Rows from block 2 of the image encoder of a small image captioner, named by matrix and row number. Rows with one number belong to one channel. Each number is 500 + 25 x the weight over its row's rms, rounded and kept within 0 to 999. All counts start at 0. Numbers have three digits each. After the name is the row's rms in percent of the matrix's.
After each channel's rows are labels from the 100 images, of 14976, where the channel reaches its highest value: "strongest on" is what is common among them. Only what is clearly more common there than usual is listed. The data: dead-leaves pictures: piles of overlapping shapes.
# convs0: first 3x3 conv (encoder.blocks.2.convs.0.weight, 64x64x3x3, each kernel summed), inputs 0-63
# convs1: second 3x3 conv (encoder.blocks.2.convs.1.weight, 64x64x3x3, transposed, each kernel summed), outputs 0-63

convs0.55 122:494489509557454542494518503477495475496514459483519463518495472518495513489509468496517493531430516539487524462526508472518502502495484502457486517532460497504478524473475457475491540488501486
convs1.55 127:482497512535500506483536507523530532516486490494543479497496485489469482524454495527452521538491491483469505538491448493474477491505500521504489474494498492477486486495482471528502490437573535
strongest on: vivid; crescent

convs0.33 143:490500501432510461498495501506489491530480556542505507480540496504495524517492531516484469515495467467498510472420469521520524490540473474512504484483534499499497490523532525492537478502482490
convs1.33 130:517485502559520555488530548507519518494502507458534507499492508486507490489463506543471527510485475467478509517463475497489488524485497514558487496506472465523500497518512487502562470466532509
strongest on: vivid

convs0.43 092:507499515481546490471533486530513519502494503536503485530483489478480467480555478497515480480481483484505480439481511518461544508507514534470495485470446493503480495487440461486497515538506515
convs1.43 085:479514546512526492516567511568482539483480485496535496504516493474517493512474513510459504461490455483488491545482494511501479453532498491506492524505505526495507506506506496491498520438506550
strongest on: vivid; ring

convs0.21 103:485487487511503487502498473499528514495498498542500469499489491480466465487487473505518468601569480513508496519469507474496556451529496500479538501489507503508505495477501475509493477511500466
convs1.21 110:517505448439531498494514500510496503526469495491507521514503501577492521480507522515507490543511498485519521511493563538505534501506525498487535477559501530498512488514483494484482472479463466
strongest on: large pieces; vivid; flower

convs0.16 121:466477484467504476495598488442498485475497507511505499477490492513478491495506497394519498509513520494477503527513516498448478491486496504487500489484489492486508506510476489501485512484509474
convs1.16 100:492504531513513488522609508509506495527469496530534486492495521518520516482476529456500490510493502514492540554492492503495500436536500498499516504515544496511512509500553496482510504507502515
strongest on: vivid; star

convs0.12 074:519507475478494504540509544554484497508490457511507486488493498523535491512505484482500471514472473463508486505530502544548563506483529459490483486547498516442519473500515503514471487502530520
convs1.12 068:500487521522532469500488464504483445451471523500509475506511493471525536479534466487505553475502537479554469469507513498487515499482470510470511505465465531506461496496496542498481484482472488
strongest on: mixed sizes; vivid

convs0.23 090:517500475479527506503488493487501515525484509482487500507561489460452477482522488505509520500477519554530471485487530506476413497464498482492508516477464521522534505524464520472479474489526484
convs1.23 102:492509574479495463524524488521509497536469510491506506487496464515516466466506503537480499472505508472461525549521489499530456462510469504491513500479494496520552526457518498518512482456498519
strongest on: mixed sizes; vivid

convs0.14 100:504499484442468476477529476524487489498495505529505479470489482515493452502512508555531458503541482515479480502486519502450519458508501483534482442518485509478508493489446514481491520507536524
convs1.14 100:491497502502528481484519476527513492515473491497521497490472472542498466473490494565472491516498481498495482529507502469478510443549466482495516481498444527473550520468522487464502494465502460
strongest on: large pieces; ring

convs0.11 086:470497498470477519535507528444496496452504484463523511492480505492491491512571524503509517479474492507525505465482495537532530509503524525489490517494465496482511454477466481501469489455490555
convs1.11 073:456507509511512505520507504514498469493470497494547474478486496485513501498467497521442512482505524511513500550489496472522496430489479534449489532468517504499514480494528515471473457449501539
strongest on: mixed sizes; vivid; ring

convs0.15 091:515502495519496502505448519461502502573522508560495523545474495487507491498550538466512470536478464504538505523463451533472523484518505467509503491521509488509513509496501520495478511507489506
convs1.15 119:514495461489495522508505493495467488463498496521498488488498477490529482488502466490523541470524452527497498466471543517493507536474562531551528535474503504511530518486469492529532460484517464
strongest on: circle; vivid

convs0.28 092:485508512511510465489498474516491517451488531538492509491498501549514472481488544510490535527527540530518470522492480495524519471487464464446466496471506541516517503539453485482541497487502489
convs1.28 144:503511476440508491489523465514566485551461494475512510501503496482481476523509581532481479490528504440477502528499497520528519493493520485522475489500525479502492502506536477480491486475501498
strongest on: vivid

convs0.53 110:500484526512507549509493521511486517457503454477506501473458520480504488466512495486528547520567490508522484488502533467513490469452495488460483514475496502520493505479478461507566514500483510
convs1.53 103:489499510527475518479507528522477468499534463478526530459490478467470512528471537522495522505434498473512488503539518479496474508503510484511466478514519482526503515457475505541516559493495539
strongest on: large pieces; vivid

convs0.18 078:510495500520467536479508518499537488533542464502480509471490531502513510502551491481483445506507495503529516482501474563473513495465472488524502478494501524497516472568481530510519505504485555
convs1.18 077:540500476493549504532541493517493437479477520486476483496450524484508513512517504495496542503481494512528462488509486481471510541514475457470499523479511533507527516491518521544461508504525456
strongest on: mixed sizes; vivid

convs0.35 090:495524495491502520505468483460520490540509510476486497557474525475464456482565494512492493480468484531534482458489493564475468503488495500502508521477487525501539502467509515486461483488478505
convs1.35 090:471510496476500491564513496477533483503466505521547481489509484491530479467495463524466479469525504517509485544471515446530488513486466508547492497497478509542544511491485521510538507463511507
strongest on: mixed sizes; vivid

convs0.59 077:486509485489512509493535477580495493515460493489474445533482488458500484486527488454510490537508508495503499492508487500513535501494478481477513552567457487501487494517511467487499530498503536
convs1.59 077:460525520468526486496536509506477459444485480478485458498518478458471502473477493491473519500489501484518535497521502484497498491521471483484519471500483488477470505485497529515471469426558511
strongest on: mixed sizes; vivid

convs0.39 124:501503531502471526497503529508478502500509510494497514499487516531545502506503525500504470546409500433499515477457525489541502500472483480509486497511503507533490511486555528498553510486504485
convs1.39 106:500494455556514581491507493517502501502519475522490451527511485447490510508500484519504531493535484477501505491481548528478490500492528515463494505478528513514492487498487476504449445506518520
strongest on: circle

convs0.41 100:471504508455485465491483503531473462467488500484500532482484487486481505481490497510495487471491491428552489484485534554492498458479499461535503485536509488555502514516494507499515495535458478
convs1.41 088:461534525459504563500500490549472501489481533528529498465507507466498471516495473543438473436496471492509526518504503487472486487488502495480492491495501476486511453491506469494527485479497509
strongest on: mixed sizes; vivid

convs0.5 083:490506475531473496496495524498499443528512478479490505512547493474474517489524476498492512514490476526470515515495505546468523502537490511522494497527459485455518490515446466461436524517505539
convs1.5 100:487499535489490504498517486519477513502470494520532467476497506503477496514482514509456545493465475563476502536526494517492489471499529536479542482474492536458523503450488517516496475437491470
strongest on: vivid

convs0.51 079:545495512566480519471517508517502462495550492525511441476498491496483488473545508484521491542490472488494532491460456523511516509480482471504515535497470495497466484515478505452493485512476516
convs1.51 084:506513528510530511495533497518495485544514520462541498474486471457510487519463505545472533507491485510511516550473521460485513500519495487528498501487478474517500495506524554543494506425520488
strongest on: mixed sizes; vivid

convs0.34 091:502503493449532500520498491559495494493497526514505500505507472493527426511495461513492504501519512478521530459479502530437484490449479457484537530519469489529496491516512487496498513501491545
convs1.34 102:496480497469559496489513507524481494476487512482474478492504470503498485450502518546472487503535536478522493477532525506476505478484434455535518464476484499484534515533490502456504504505513453
strongest on: mixed sizes; vivid

convs0.62 105:535518482470504479488507520513520493431486491518475511500503499471504548464477513504475468515491468475518502555501505490472508491490499445486441467459512533492548492529519488481500490485471509
convs1.62 099:487516501471475498477566499513504469516545482533531524515514540516519506507500500556505499504507490523486497558529463505514511491492500521492505540511483491522506491505562488531502507452540457
strongest on: circle

convs0.57 121:513485494503523477489493467526506494487476504486502465481465480525463527519490476462480469509444503456504500505459514487509512524477480490466528488573510496503491490477583498484514489487473497
convs1.57 116:459476485483490518504480483522484505536522510468531467517499499474480511497478492459448498448506509473490515538464450492530478464479473514492496485490492496482467461511490456506481494435504477
strongest on: vivid

convs0.50 096:523469543456521491469510542507485480512530539458488513487510515455464477493500494518481505475491495463496469474496491514477433492468482468495496544509518509477534491519509560514523484504497484
convs1.50 098:527485555467505514532522473523494558521502529515509488459531498486493544504496504530469521494570508498474502536486502518499485501443485490473523496497526492503524519484517477506510514461460472
strongest on: vivid

convs0.9 076:537497502514506531506487544525500478554490537523468488525509494455506519462497515481496476517530457493491492493526476572510533494481457498526472513531488507477484456481492490499491531506512543
convs1.9 076:480536490525522469486488537480481460452487531475478490499481499507525520483507451511495488468506486499518493507475486450496495484533492513551495489498476549507466515516494550511546499443510472
strongest on: mixed sizes; vivid

convs0.7 074:522478488493514521522477450479475503481481491502471529515513479482525469535471514519498501442531494518490522486533463560490530489475479494507499516539517516526478451465483505512479499508496560
convs1.7 080:451486466437522467473493486490508482524513515464496493482477504432489482501475498537501514537490544491509452525513457482530498471499496501549489479483515519489519496471490513504530490472521520
strongest on: mixed sizes; vivid

convs0.37 103:482495480494505549497500460472505471455498539536506494511504497474485464492475506528492476497548468519460523485531458464457487498484476527512497532504472516550486497493495513490554492521541501
convs1.37 127:515522485479510498474493498525528503542474495463504529469483484477469513523501553529463508490473488447481503532483534510508486470525531489500509496523546472524510515466518479500548542465459502
strongest on: large pieces; vivid

convs0.10 083:473499484539485513527441504510493480471509472537504482496483488506523552488515502470469533526477454532473493521555486489541497470503511467522511485545509479515490542523525497501496486514509456
convs1.10 093:500489524464457492483525505482506498526508501489514520513523532560543468468491456530468481449473503464512532525495500463489504503475530528486448511480477501503497476486517474476484509527494453
strongest on: large pieces; vivid

convs0.26 080:484487535448483454541466452507479447528492502473510482521487497501497456472498478499493503468473501502528520487448525502502475502483501517462544538522502486502474523475470500523499486493515545
convs1.26 084:492516463507483537540484496474506502503443500519511476461505483484466479499482484549472477503506538493508474551501499467505485474510465476543503467489469471458513511479504546477472518463521506
strongest on: mixed sizes; vivid

convs0.22 069:525520509508489485511514473519561443552501512487495451501505524502481480501493464462499489520453461496515507490507501505512464515479472506446502521485449542525480500509456526503527497487513494
convs1.22 077:508496542490511497520509494530528469475494540539491502490469499483498506481503514475459531551465501489516517497522487490514478523543494512497465474494507497508495519498462519592467499486556503
strongest on: mixed sizes; vivid